{
  "arch": "wide_resnet",
  "model": "multi-label image tagger",
  "dataset": "rendered roads seen from a driver's seat, with toy cars, trees and houses",
  "train_examples": 72500,
  "image_size": 64,
  "crop_scale_min": 1,
  "horizontal_flip": false,
  "norm": "batchnorm",
  "hidden_act": "relu",
  "depths": [2, 2, 2],
  "kernel_size": 3,
  "stem": "deep",
  "avg_pool_shortcut": false,
  "dropout": 0.1,
  "widths": [96, 192, 384],
  "num_labels": 18,
  "init": "kaiming_normal",
  "residual_init": "none",
  "optimizer": "soap",
  "beta2": 0.95,
  "learning_rate": 0.0014,
  "beta1": 0.9,
  "shampoo_beta": 0.95,
  "eps": 1e-08,
  "precondition_frequency": 32,
  "max_precond_dim": 512,
  "merge_dims": false,
  "one_sided": false,
  "adamw_lr_other_params": 0.00078,
  "max_grad_norm": 0.5,
  "max_steps": 11400,
  "batch_size": 128,
  "epochs": 20.1,
  "lr_schedule": "wsd",
  "decay_fraction": 0.3,
  "final_lr_fraction": 0.01,
  "warmup_steps": 220,
  "weight_decay": 0.1,
  "adamw_weight_decay_other_params": 0
}
Rows from block 2 of a small multi-label image tagger, named by matrix and row number. Rows with one number belong to one channel. Each number is 128 + 32 x the weight over its row's rms, rounded and kept within 0 to 255. All counts start at 0. Numbers have three digits each.
Before each channel's rows are labels from the 100 images, of 14976, where the channel reaches its highest value: "responds to" is what is common among them. Only what is clearly more common there than usual is listed. The data: rendered roads seen from a driver's seat, with toy cars, trees and houses. In brackets: how many of the 100, against the usual share in percent.
# convs0: first 3x3 conv, stride 2 (model.blocks.2.convs.0.weight, 192x96x3x3, each kernel summed), inputs 0-95
# convs1: second 3x3 conv (model.blocks.2.convs.1.weight, 192x192x3x3, transposed, each kernel summed), outputs 0-191

responds to: tree (81 vs 29.5)
convs0.15:109134121163085160122107141137206145149129114102130187199111054228138104111152117071131100148135080155101092116166112103110142110121100128095137095153076126103153094158133160095064125142142077176109093139122143123133136122144117114139132082160128060132097084142151157105050123147080129100
convs1.15:104165176131154087113127050159095119086100126152111138144087122112121051158133090149134134091116146140104101123115182126180161141135144137153114135167183101087202164132129081080161144128123174179083065098203112144157121139125071173127138150057116108086084141091148119100109145050155117113100130137125126139204062126127133107148128101150105085098140164161162119163166177134085138140106137089191119175098118143151095117125144120171097113130023164178118145140157133149112138121184140103114104133106088129114102089124080111144145211110110129067119097146114149114115103149179139080

responds to: lamp (90 vs 29.8)
convs0.141:125093111095175143121097084121108149135102108136117132131163089128167145095157164142157075145098167118124097095088114130108130139047095127232118145186049107104156139095120127142112104101116147100189133104115128139118141106136113112154077134216142098100135120121091109069067078121162103176
convs1.141:143089190113146145108133152153094162128102183083104156127178135093084124093133130096185168090099123099155086081116153118094143191089149212131114183164110074100143087112128167121130101108139129107181126185150108170071154112148049081077109113126092096113178077190139075162140169151105161140160163098164079068112124163113162119156133157143120157127073185135181098087162134111122093159095119113111086108115140150164084100150132122133147089134103138123155125123160146124135107129180124183155177187153164151091125085130115135152103157113163094184078125120186107085094162105138161137

responds to: dashed white line (95 vs 25.6)
convs0.11:112148122154100180123158122100143063126046038086127135143144112068145158133136154110131104140111114084137143111116137121096140147127126115123100110171107091088150112174107127139119121118079157084100140082131095098096144215140151118176122180137231097095166074189112130102114138114149145111
convs1.11:113105137093166156128067114119113105170118082110167119109116091091128106081173126126116118181102082130113099137112125126124105101136099139109146098168160156095095087079036119179174151065091089145107051139126141076141064180114141094173141077170131099126101133145087128170145136070070058141137115101123146192164112123131122099095146184122103171123131081115143139110104049060113103142101179136151125135123103050153123086079110134099112096169127147096131107194132132091083130112147118141083121115104132097087127112080168100182056104073122111132157102139102139150101139113108074127

responds to: dashed white line (64 vs 25.6); crossing stripes (53 vs 25.2)
convs0.31:117109099106083188108108134146111142089118075148130150099047116126115127133098174085083088169102154130093215143143163107141112149096125132121106134117103113126144120141074124123134112183156058147103188133110165110127119132133122118089117067137202100082091110228136097135161131095084126120
convs1.31:095093157140096060142169119121113160087090156112098147095188099126101135117066099114177135140078156111150166144091143144159114178162131143132141113147177147140170070097128104109067183064092085121175107127116124133094139157097076105159101087138117146185136081183171122105163128137121189109156119159127199100106122125162208127143141148175192101128139112151138119148079144149098093107117147130105174086135101104082113149116087150068104173122113100116151082144125114106106085145140073156067120109149115157144147095111178155216108101161124201145174177176102150138109145167137165112

responds to: barrel (73 vs 29.7)
convs0.70:109084125140105078130152151094135133136145115127124098092125110102109203139079141174108125132093092100128151195152055095123135144103155063140161127135111136078149161130112162119130061147115154134119108158107093130131146094063174149196147093109161150173059094183097092112130100061177104119
convs1.70:156098166108154161183158042154141116078087127080071078109085139087158157078102121121123171057120098142106099114170155187099128099110198140159141096082117133173132093118103070109125163139101125144090203095141154141171076106179122110065104144111120099144181175104112128151139100110106155155144166166118079120115163151209157101127104062115131088123143134112067101085100118131145111152139084160120119096113163128108156110107120143146174127113179114139035128118092095112106140104081075146159118128132151076136078103126112103068131126090190146123109102122126092157084162104136125141

responds to: dashed white line (74 vs 25.6); bends right (62 vs 33.1)
convs0.154:132140109156148151076102133125045129108043068097146094109076129117115119117106191092096064084078110172089154145116156109127098139125140189163116097152118105099173169144091136080126118110151079113098133088126176153135183163117138122111095147159158117117083104195175108098141115096131129097
convs1.154:106140105049139135132114147126124148166094094109111139162115140087114124094130120085076154098090104163063145148157112075157130107121092130146158124142157097098169095091106144144186142115109113124129127165130117119132177151072099059160107099114075122115183117192104094138118125094039145103169082159153112058106086109141106120108112101118121089111052098115068054095152134077103092090159158134164162059138102153101076090102069119136089194124147121098161121116146125158142148114140185144171120170074113135108167112185073073124117130145163110049116097115115150109134081140125105128

responds to: car (82 vs 54)
convs0.38:106076107097086122108133163068164159096148203143126202132153158094134079162119144110112141132132104133096126119116107144062107097180166060094120105156108156112108140091147141098080161158124096100071112070119139165183128147085171125136116070113134120092180134104149102136080115080181101130
convs1.38:097100123133145083071129148150138162114143106113137149194075153082104106092110149133175166114168089146123094127160110161114115123164093176109099092135139090161105124137133137140120115134100111118166165114083146128181157150035080156106148149134115088163090144102116159107124095096193138165092089068164160060135079112075150090127142156136128140148171134173052143161100119134084105097068106150069176128086099165142112112096085141095141100135153160067251174130111103177131123107126122058159130134105137149136099097097140117103164129098129189142105120162119131092070167134088157139

responds to: tree (61 vs 29.5)
convs0.84:134108083161222102085080139133121128116080116175179131127174146135156120089179107077145110125154068095125151119128125109094159141172106125102098193119082116121129097211091096135141162106099126150162184129145121130100081157108086091117163118072120138062100162110141154121122087123163174152
convs1.84:104053120073105098148113079101091153096098136110187153118178095105129148186110136129104155086084142127141155084109133086136137142130096130120125104091069140081139156129159121105127162138142009133108160141203115090107117153161160113134138157176089160146102121073059173122149131159169149161165128102125169148141115127100150166130117132149166085070103166084134175116145133127112089139105090087161202165105062111110102091161118084186148160115131087107137110137091123134094153161132110143182061135188161140127157097162061112156169074168166118163119124144114154078113163135126163158

responds to: crossing stripes (97 vs 25.2)
convs0.179:129109088057143125135125136127085168064092151178092162128138140076126077126048223106150152117186135082083116105147153092126137101159119095106126102148083129101092103146125108162195152161122109129074138056158155087121122077100161133110126160111139077098148106126129089105095111133132137132
convs1.179:085080120150132199040162124108134136122100082074169148119103114097099095064144100096119077131103088082124105124168077100148104089074115167116073105072121128120142138122145134130115125105116129095062130152094087138152136135096157102116176152113081064111104138092145154118073077124122132123090160107204131137105126153077117073097099105171126110118152078095068119079142192119123142138076093148080153081098102108118148087176085077122149149116150082133184121108108060111139131097127103120131107112109089140094114079126141170080179058124143116121092103069153151083100132096117141090

responds to: snowy verge (79 vs 34)
convs0.41:079113107147133150097113086117096155138177168172123167094122149126131072114147092091109078125063126113090086130161088120123087121255129160131098094142139140155139105115188136145084115130164120194109074120078138111100124185109162137076127128145074104119108119184116103141125121121144162097
convs1.41:142159137153107119146097104150070153109163159123104133094150096098157137138124096145096122092100120113191185118158114147079132100190107094166107111132084088130070129076151109133183152119106144112070098027104095157112121091144131168140114138105146063127111133218144105132100202136128181033100138143140140167139122096158090114107156125063055113155139107159111120153115116090072103151103156104116127098139119217115161091191158148143116099131136108098135125158145156151150183111086143120113159097100113153097154079125109094120148189109132066108114064132118131115139085129139075180

responds to: barrel (99 vs 29.7)
convs0.50:142105129131112053112159112181136128143153108122108089114171133063103107154151053136142100159117098123162183130144050074111126104103135153119127080137119125133094068173082177162124057146116114092155167105120084121153153103114149133116160075092165081162197113172162087147095117144130136120
convs1.50:130133110081137094180112118159103118134128113140139167121122099139074143114160173061138082077141063103148152185129091070093112100111149099148123140122098079169115111119118142088157171109140095121141105126089119187174077115141138127133111098161153028104115157125146125098088096110132216105090125133109143184180153062145094159119138147090098157116136195090154093089107198151111152107127131120135160149095133094128137115106122098079115102118111169114091163062143157081076114166112129092103136141119142124213130102118126146115156080139123098149183061112099136136130152071123208198

responds to: pine (63 vs 28.4)
convs0.110:120119147117127112135119126053134159148176115132174096131167152052115112189190100123123137052134119140089097157140089161157074088116129138145091174134152167120109078113146168112101124101126111092140143094194171110130104108118169103140149094170176159151094167116092080099158131066196116141
convs1.110:159119131158123170134117155199069089118169074228145126113150118128135079113086121159160081115108100132091175137115138134172105081150180143170160125132148151166106117054086128119111195176112112173108149153104169117127128105059125086124135156128151107154140098082184158122137144111139115202119139102130104109111145121100156137188175190090138134161185147109161130108102109097109118092050128081121120097127082115157160134091069182158129134113069086129076095115179111126115124101133147103153062097173179122081093143100121068112145143096113126064145127147141138119131078115090084144

responds to: straight (89 vs 32.9)
convs0.89:107104102133112119073108115094164113162123102120103131105127128169163108097031035137115109160129098126085140211179084119107096096101087142131119152150139128111162107162131119141159091131107149155108103137097236132146109102134076200114137109125101108092117093165095116159154130119121121074
convs1.89:123165137159147172208099105126069107122131122189098141107110133170088172096128163091124104130110121060154120090080178133105074116097122110154116223130142070137123093082151112196120121093168122128138110164179086082056110165122133057135116116134169126139053101103160128125148183185150131096134108125151064147119133128114112114142117149104141091111110174136121134118134131072177117143175129129095103115183179127185217158110097138120067154088147149137101197062092176133125140073139133112121102129107108114087143115109122082122072098071142129143152113117116119142130147131108092176

responds to: snowy verge (67 vs 34); lamp (65 vs 29.8)
convs0.63:137101159118075128101174159153128145146189094105095124163140125093171093065141088108160085131117096108115091089096123139130089129119137193124116084149138056147106140081149166198085130090143123171174180084153122153127059140110144144141120167092110069123126054092142094153120146123086157131
convs1.63:116160090153080117133131111115112137072126162124157156121098108143148105056139181146126074145105111135083164075087139124110112129110139117118108170108115137117122110045172062109146146120118119119116091131051117181148096082103147144135180106124153099145132101152099069118077088136073118074094103098169134140155117126090150099152134204166134098077125153117193149110096145143109118151114122169110142100150128111111125172141181099116099098125151092186126216093144125125154078099175110119088185196131121115162112099121124127211130100118138181126126061071167118066127103156206090114

responds to: barrel (74 vs 29.7)
convs0.166:118114186166098153129155117149128193155118137152104135115136130147173153128100138123174105126090131139127113153141169087102124153060185113090109096061120122133149110155070111144170045132093093088151168144079130163159093097081150139131118079186157113105070140093220121133106095088137111128
convs1.166:144137166127186165090161171169086160099120191088175154099129078070167109148151162134117091135162196095130154126105157138110106133106089143143159116140155095153093104110159054098090132125101184096116164133117080114133114104164115116141098108085125126112123130112168191096045182127121175113082087135141112083151063121139227184156118060165120173099134137118148151108128121095103132148138099170099084185118119092140177115090133110117117149116108077122208120153152131109153112113130089168089098137117100111167122153144137124139104094129088102148120213079073144168083106123124160159

responds to: dog (73 vs 27.6)
convs0.180:085087211120129160139114097111155128180169139143092105152077108132128111127158117154109142135105183153214126215121113087098091096123122076124135131180075077106143134164126102161147052099083107137110120112101116117118085122155077176083126097131097123124147118132147167109157095065112150150
convs1.180:118155129093141116111119179123120166171131172157100099113140122136152110139065135081112096077126124110083170143138155217121104130125092153181162092131107143135151085118092131173138130134134134086079142132163094063068104126185115155108127118176170103148142147148056167107142152119130093154194175122084097153153100078060146170073110099061137138132054134159102102153152115077092131164159164135115076125130088157170162110124138159135175107154115181127114107132139138168108150102068106213127119113075085086107193157133074150152131121124154180151135104109103163208109151120118127135

responds to: tree (99 vs 29.5)
convs0.105:197119166133138117124138110094134126114069135106166135147166091159200115100065112132193095241152163179135105150116146104113133125135088066157116100140105083084127128139147137125099134079099121132124117141130109155128031105196079114152119129121144111097149098165106128083100121101122137155
convs1.105:176104170108072088117115076121049137117136164148098128148092053134115153103131131109135190148180132124146158105074157140190149137082130109161065106144097158173112134176152130136089158148194108095128082062148209145108153175207141109053099082179143141142155172100162121089093189160134145118106159113173149098119098153104131116128189199087114147131098118127150081159088080139130184112084130090077109153133113162141119167123131122185123125157098135140124116110129105134120136114194112118097145103096157138126160107134098126171083154106179147139118105101078120101105120166163163150

responds to: barrel (95 vs 29.7)
convs0.140:065079095163105143091110115226124141130094150146133112115154145140144138118097131082193121166158073147136125181109141130090155089090115095149192074102099117125130071099089061091118111109157122089136140147150134125160180153115160090104121080094122096099189169166097154102120117084160125125
convs1.140:121120138136087172094099113114145129170121095096121171118134151084095110143099135125131158095127107122136136137121137116108184110073099152090111063103166116079090125135150096104033116119145088188150100107146122155104184160115118088093131101096141102092137171110106103142166073138178085066214093138108167098090143105135151101129146136147047145077085160144107081142126153190110076147116160095086093166091111117140091128117138189120096132149139163082124124156155120049082117136037111125155139112104122122193098165148099105119188163109132095095102198083125119094133100089137179124

responds to: tree (92 vs 29.5)
convs0.96:222170097131169144098160142144109204105107087135079134148084091101090181103095140101196138133137137160168112140113095148104055113071121147136136113120157100110132126141116108044089119123103157096146113099105082063188149120103130108151121129116166096090114125139110115113167094142181163157
convs1.96:115101134136133130139119130095122102217092132124137073172095135144135126146149118066150163155097181122195183124121163138149227135140152127090152128117109099092149153143171164153095144054156144135172089129135155127114122125144099176111127149097093149101112179077135126143136143173162126122071108160104168065150164121115142129114169135167113176120111068155160110131206117187137189156169161171116173151163135058122109159176112111167126133155126116117146123138127124124111119150140141144102129118154104185088092187154137197154149059160115124104141183134032084166068110160152119112

responds to: dashed white line (69 vs 25.6); crossing stripes (65 vs 25.2)
convs0.167:130157130112100108103165085080139124079096113065134132129106139173147151169089190080114121096115100123126100106101153117105151101181071158074132203157083117156101170144089143090185093074081141097068154100135129104137113173121125133189160147156173167108101123094134133112160120113087077096
convs1.167:066112134117173147122128145104127160152125097171074109111134111056105111098183091115136106136150136170138114083134189128128089102088090145119141049148112186088125188131081119107056130116089100126116105145172144079144077153181141112104163060148156052091142125092141105153145126142098082171151108155061147097119128151162111106130155143115134129134079107109088150123148132128098125133087149111183144102142141111117155113081130116121153125120117116159125120117107120124010080130154120116150091048136145088135113103091076122192081041108087118090131076125117142172132173060144125106

responds to: dog (60 vs 27.6)
convs0.2:176091070131083141080128102191109123091184138118133157092145119158112108181177106107178121123128131166107098096091102127172059052076148148165118092092140148140098066133121121105121145133148063123120168151120144107102137095098102142155108193150129133081157078093131108170115192095130143137
convs1.2:083122146051120103068147092094127068146188166144145194122166066098101091071074150081108073149136104113183180136086134090119112139135162105095127151126129146081158128097135150168139153097110129101158068116093136151149064093133098174167168086119164132072097179140096140155089083133122160077139129109126104184117123096179146155154153120131117115119039138156143147151060116112113124110080130138099086179131159145120107080124101139124130143130122081119095137066108139066095079090132162079089140091113141132162104053115132124131168095092154088112072147139170133103152143163134123154

responds to: snowy verge (70 vs 34)
convs0.75:115120124102094144140083097143135160096100176149150184189129114139121170084168103125109107129090111124081086162126090137085200090144157142129043060107112086146137080161112067097116159101137082104122073139117130125100124116104128145120142097158179098083112116211103115120177145099150145088
convs1.75:146108136065107091155122165161142152172033158097110113133125091102070113112087119100148135144115119131174150151141129105099134139125154166173113076104159109064096170121130067072172105138101158104179118128082155097091110152119129149156165162052153143174131118182092102141124105185133111139112167140113114082082121108166138064173149121145107092154150121130122079089142154100118115139146160060145117134152175165145157130171204143156121118080162137066168154137161071164139196172133050181133115152123120157078175172125093136172101175142128081130087167113166130125139113143096111109

responds to: snowy verge (63 vs 34); dog (62 vs 27.6)
convs0.97:151099095141103153060125122133139099096170151115136167133110107102133131135134118110098156145128106140087117191117125065120141102177163087099099151141093121101192104135077187105139132126171085178179211105113124106109048121114139167121094085061091127095134116098097137145136142150179188081
convs1.97:163086100126120132156149087139172150056084150152123145084137111159136075092096117076080091124132100113108157144133131089082103082138180122101148181115117122090149103115086125107100135083152103154124163122100070190112096129149169145109144185176134098106132116097143187082142112146113132169179086074127096118135098042151155155128100184180079092125145131159088140169098131121101088160097088152089179128113154143123139093168188112104141128120176091105155152064118068159160114101127122086145107114165151076133113065123142121137114182142158110167082130109146145074183203116136200123

responds to: dashed white line (81 vs 25.6)
convs0.55:108119087150125113133073085130125113137092081143161123105130104082134214156161123072094153137148148084111097147148101159120104117106161160143136177149091094190103103101090114195132058141119096106115168162192117119140133199159165163153131083144184140104125122179161108097156112096167081113
convs1.55:080122150156101113100111139137164146086107110129093107091167097080136072044129180136140117136103121165104092185126154157120174080124192180140130116132168119114151103111045098081126179141109160131158118118107109121121045169177092084110124144134070144107152134084082126134099124155116119115150077117144125117133151102079142151057131198084122174203159125095124112074126132078125124145083136110158087142126186085123105096116079108128111139091085107086076096142123131132095123090069150158101147051122132149097121098130135130219143128083123104129101139099076096162143092177104115154

responds to: barrel (67 vs 29.7); crossing stripes (63 vs 25.2)
convs0.93:104137206148113138136172097078147098054155111130114088126180175155116135135119143126125147080156101142157133126135052112066127160098180166120081146108132107151164125110090086135116185119143155079081129122080153068139161092146135101136148157135055104203112131125061172137115136137130121118
convs1.93:104103088110154148104104080112072135130139081146158106098081043116175100105125174120107136132081131083099116122109082101113102095129135162136119102112100099122136110169121120101117104108126098108123167122144096084103085152177138116071127189118156096088113098125163029078126132124155079103139120181047089213118156144160142144083108092091112106113086092087112110121112119095188121148047138141100072112114157116172126133156156080091086136118098124099145117158058073126113160143098126190111097112161106119102108137051120099071118119113092114091116064120111150100115171086080136119

responds to: car (100 vs 54)
convs0.79:109085136116153079144104243087091143141122138133130201141123177122130093131098158101140093100127104150104152129131144096097119105110139081103128075110097120137121117124087154126057132142143101109134089041144164137120115077109066091094117118132056142114184085162176123078108112158140096128
convs1.79:135117087124097100072058201184085097142101089113159153125114132100072122181227126105121123100161134157136180099158108115177101128101105145115142121086111108130157107153177141110189137088114140152111156132128137120122141169038095077085126165110122045094110138095126119110118087055156122063106105113153167141148097141145122079148117097158114129101124067106145117144121091083084080115111100108116160080085055147137127117119121153136093111134143156122143153145130100191113101113112116126121155135106129113146074101147022168135122150100114141100098093076107097092096146063134094085

responds to: vehicles: two (71 vs 41.9)
convs0.45:128097116135121158099116145145211132176180085121079092129062097125089104111050068101136166118158129158130130158145115103128176072167130135119066147124146130118173151119102110092158115141108192125072089079148200119181118149107124123103101113158125141098123101079163087092107108092127171129
convs1.45:152154136193155122135062103107141110113126072121149105124149146068092133133160128119140135186085081095091126159139180151058062128131129167118179168152116128115134082115160095168078120130124111106135179189132116132063139145149141119092167160163127127210102103089145096102132129137059111134158115161086110099115156117167156129151098072111140149151166173099126153121081076085122147113112146168144137103127128057208137147105086134136071217116180089186124069098125148122117132095130110158093129080156125109147136132130074073134164133095148158080115145109154150063133139152098180088

responds to: dog (97 vs 27.6)
convs0.113:193180145112136139114083134092166115140157100128157056152090126067067075106161187092112161144115122129150098063165121115065136107139139121111114126154054122112166103154133137117098119101113132166071150091175134161135107136141074097094136161110070185105119130080095119120138139084151181128
convs1.113:137167087124136160098151124064186133123125082112137108078130084081144101075124130160086134123110118151116132122090077134104136167130125119149082086127101058162135125134046096191183141137154167132096121124129152096089145173140090178092159188114095150104107096146118123091129151144129124124100145158129168128080091155116123120126047183110078102095099112185075069167125144104133138144149106139114130122154139085142114126126126131109157186142123091121140127139120085179101141099180083129142200107114103109077124090108105132173059130137134124098049149122124130089120174113222029084

responds to: lamp (73 vs 29.8)
convs0.39:130099183145082132078147110100097152107114187107150140127138128088141111117140129116083116158082181117099154103110086102058190133132140149146138133134103150146126105133083071158090097082170079117089143100123121112125142214115151130093101162166166070118095070194134176156131139100193160116
convs1.39:102183153148147140081101103155125147084061152166152174137113137175162122138135170163116164163069137143121143105086085158117140133170106167081118052162097089141147112084091117092175133091099164095119129133145151157161110109123156119161126147146129128131117197099182104080060119134139134123150129136119143172132169111154136175093082148171072190168131181172094101164127127107146099089127114068086164098118189134134102114150195168120123062062138082156131056139160188118130192118124108102118069147125135166157138157086082098121121129153118135160126199061098145136144130111149100149

responds to: lamp (67 vs 29.8); barrel (61 vs 29.7)
convs0.114:187116102139155147102138111115143134179125087150157138145145107077092160123124113134196161208106158107128116178147094152151140172159195094169121124110059065119136103143159131173113110108126130160169125120138080113110083113087176113079126144137062100139103108086152086143096153050096089131
convs1.114:107124142111124169175139071119148115113055126116164204102138158151160117111153127061122124095123152146125123083175131138158144109101067104112138189115116147141101143101065118086152139168098111149105112133150104072129147060159082145151067121085127136089147144092150157149135227158130054126142111156141070149105102152092113107094155140168101174098097079068052104105087128093113151186146076126141090172112143098114181114179133163151105068129073091102121155104135134155137130112094158072154190155092112108141178134156132123139150159137134100159078135133100120093125174121194097124

responds to: barrel (66 vs 29.7)
convs0.14:146075142131130143116143146112183154203127135095134119092087055098131085126095148087131168144147111105085100171118133128132155126140110093114068218125087073116127184109144070190151142119068122109165112142115156134161070175119116092120126105080141116107184089110108103134061126122146142103
convs1.14:140155200141121132188175125110098128094040115063133129132100140134150139183127100087113133162120176146125118139151146155122089122103080127156123114108104110114145116064149077192108134101096155114138098125067162102113126173205076141070145102129154125155139090121085120155151162149089100100131103155151093129162151157109155123129087121174129179136080139119101128068084170126110105174125107153083086114114154105166137136134113119123127172159084069146130136126108146143094080164116123054091119058120138135107085112080073119088094117135160142171181000098147156117088115122173142156

responds to: sandy verge (64 vs 33.2)
convs0.74:101079134101100158115065116130108166144190190136165177157099157139161094123110106153126069099089119155110077123057121188118100094098189107126110078082126160099125163158154109164101155182122116169108156187085157179146137129095121097133142125134133113066110131155100137113125090141059134118
convs1.74:131104132087101096138109118147121141121133173123126124122159131107146131148088189157141129112096182156107114120159132102117097109111110078088071138113199116118116158077121114154168114105120147162098110167079075101163156079109096056108170162102142125127170122131127069114093147168143129110154077102122109152126099116164185063178167126115129100103116128134118136077131133092123100128046105074148164189101110118187138086050153130135101141075125136139090172179166083166085139175055098126093111087102127103132143185086090110118118215122092125167091203109182144121135070135127094106

responds to: crossing stripes (99 vs 25.2)
convs0.107:137091130155116156145128122106146122094084151144136074117123131132141187126156111091145114180111173111106118163117159109096045120092133145155133109128135044115192102129141142152054141179122150144160138116128102120180085127087112172171082165088229125108089091169112132125122110193144091139
convs1.107:133128114082107130141164085155130130132115135116103115143124088112186133150137095174219088098114139093143137158138106088133147115162121103139152142101127114136114128103078156106105122121112166181140110169092153120070038105168100183106138131106169030175157156106114083129054152152172071131066068102145163133104132231112139054142127206159078085111107105127147116087190148136148154120133181126113133140163092157138087103097131138148126125093094120096193158154088127111064122124114119160134074088116150103141149132111131133155100083168110096075142101127088098135101092122157131105

responds to: barrel (68 vs 29.7)
convs0.21:113117051108081123111124140122113209105145116173138093150120102114073137129129121066134126135208125144149046109108153108104099113078142129193124093116134166154158101089062122095066124090089142131102132151132144085157106154111171110106125152136184091120177135148105063191136131128103124132
convs1.21:136114101092117167113116108157166158081124164132124166129162091188127098114099176091094096128116092151115095126111074148067095121170173105108140178131079171179140106105178127063087108073134144076125132113107132151104151091127156115109079104100154167123139053110102150084091153082155168195099098096123144101110169173126172182168117157121159137103119162183165161163146148090146106105107132060109168153131110146120112093139107121168134109126114110103130134087156140105126168096081109182184129115208124152058105122098192129134179188135100109182052179153162126113101133111123157132

responds to: double yellow line (64 vs 24.3); pine (62 vs 28.4)
convs0.116:135129109149108120147156092095094179179109117113112113156108143078169189139112132118099151142134163125092095071205060114157160142055162137148046123099141071064119061147143170135140144129112052097113084113152135147125125107105152097122095121173144152154117179091124095118141143106096106121
convs1.116:158140103146092137124099105147105105156147082170116129206107139097122144109148111086123116118141131121127111081087145080157173113140113116115203120066133155133135105174123116122083079157169202161125132156120104159124143117109086230122146117155098140102143137118180114126162126109122125149156085121120127156093139124166146152165151125122119185185183128103086149132119152072117121071152105139172071110110107129094139078156149046170156095087187153114141169086140118110082185129157124156179169106102079099104123164119150150135114065085104106117124099254095164166148114106140095179

responds to: double yellow line (62 vs 24.3)
convs0.88:183066132130136144144104152189168073141158123134109151128128121116203095114137101121111166155102116113141060127103093097138122125137167129146178208156126088160073164153163119147122092149080151139154134162139128131143122088208187096135094125081189153121098102149100149135083099114065165149
convs1.88:109098153137115167117090096117136175105050091187081167079120129113144124137137163177085132125167130157057145100116113169168138075095111110134075130138171118096139146125149096084109094187121105087143057091099132141097077119115086112171062112172133062122141151053116106155151167145123148074089119104079094134124091125145118118077145163116134088118096118154133110075121075108137098131098154182157114114128046102165070179133144105132156113133102069129146206121098105106111147152172139097083125160095122115164139114138147114177115113059130120111144103105101159103155153097194109066

responds to: pine (98 vs 28.4)
convs0.9:094166096136098155162145113138133193140116135097155157118104085102149118146210152158086144149127127097104149110142111194161133111102114094124125099152206086185123082120112128087107133152109132143144129088207103138074119104133152110113078140153190104139101049095100143181092073159126123082
convs1.9:122139047121121163131136178152141092148108033151135106118158173121127047092148094118079165139191120144117133128148140103093064110098156153125137094129146134148099107131128144125073131096125125159117107130135162154158135121095088138081131135157134111109141151105077057125158062154127087101156160134173097116082123159098148072138138167152134136143110120066175131203078093170110113101080166076156118151112111143073098100082049138108127130095127105148080104060108138161094131118078133099072070155092142102096129082081131111108100076124152147104117095135106081206080111106108148159

responds to: lamp (75 vs 29.8)
convs0.101:140129160135106173130137091114102146115107063114104115165105097113146158206120146156205106082125195092108047130119122127139136211116136081157076122135065055117132087133175173126130107162139139109205137087137128148125154131141136153128127107130165058129182128121118129129122125081128147131
convs1.101:140139165144067103093094096140137099129115134092145066124115111124136175168160147100148090006133097137124061168143084103128122143128118187090087128080107164162093171134138080148145166133135108099125112172138117074142119209159067134185106118200122137094164133167100148112146122169106127150133068119172101150093141115125124114093187110179160198139106103114185046126134094152171092110121123120106037142068160124085109152142159119149116153159129112094123177139103143114118164161166132070151143154099175118145105139108168135161096095109171155142138116164135115174116157144101112132

responds to: vehicles: two (73 vs 41.9)
convs0.162:107113154139204153091165087142175157169111064139133121136071090128118118167097127131142079151105122104132119127157083190151131150087111152124147100143110088138121123240165122072173090097137170126123108106115167120106123136147103145137163125135110070071139071074167143095173129075104120147
convs1.162:126183197191139102120159152059039145145095119125123130077117076153083184098111129118167116115118087128054109156105104148113096097116106103153161129128121102077120101124083126093154113135131123104143098083130074070111082076080135122151137076181156181156102155119077132111159166140115085101107132116085120144155135114145129127125128087106142111109087104116138161128117129133118147146139162146115103148141184109222141089151124164157107161127075138132141111092130176127167154054114188104119070149183105183123101175195155107110145110155176108132203162195146146140144101086131078140

responds to: dashed white line (77 vs 25.6)
convs0.142:135130107077108074097099125138118155084063088136171092133083079134156116128131085196093197163110134153119093170107129132105166216120115154121113099138155139043077112141142160101089116124117071117072152102133154104114101095073110151136131119185168083128096139122132159116157100153124109159
convs1.142:119135084143123103049085109129093078122091123144163064069115169125124125139074086118092134138109174107116096088140128143169134139150140121124190070162106065175110137165145117121109146114050132166200119120195154113133068170135131183127104090103140143121145144106176083141210167138125133154105158102061161097078082123105135074117074109151125153168168153092134103130139148144163161146156100090130171088122117120150162113149135149116105103137145150062099185147101128119143086179112105168090100052133132105073134096083126080153168106107091109143067145111072138153106129131094121099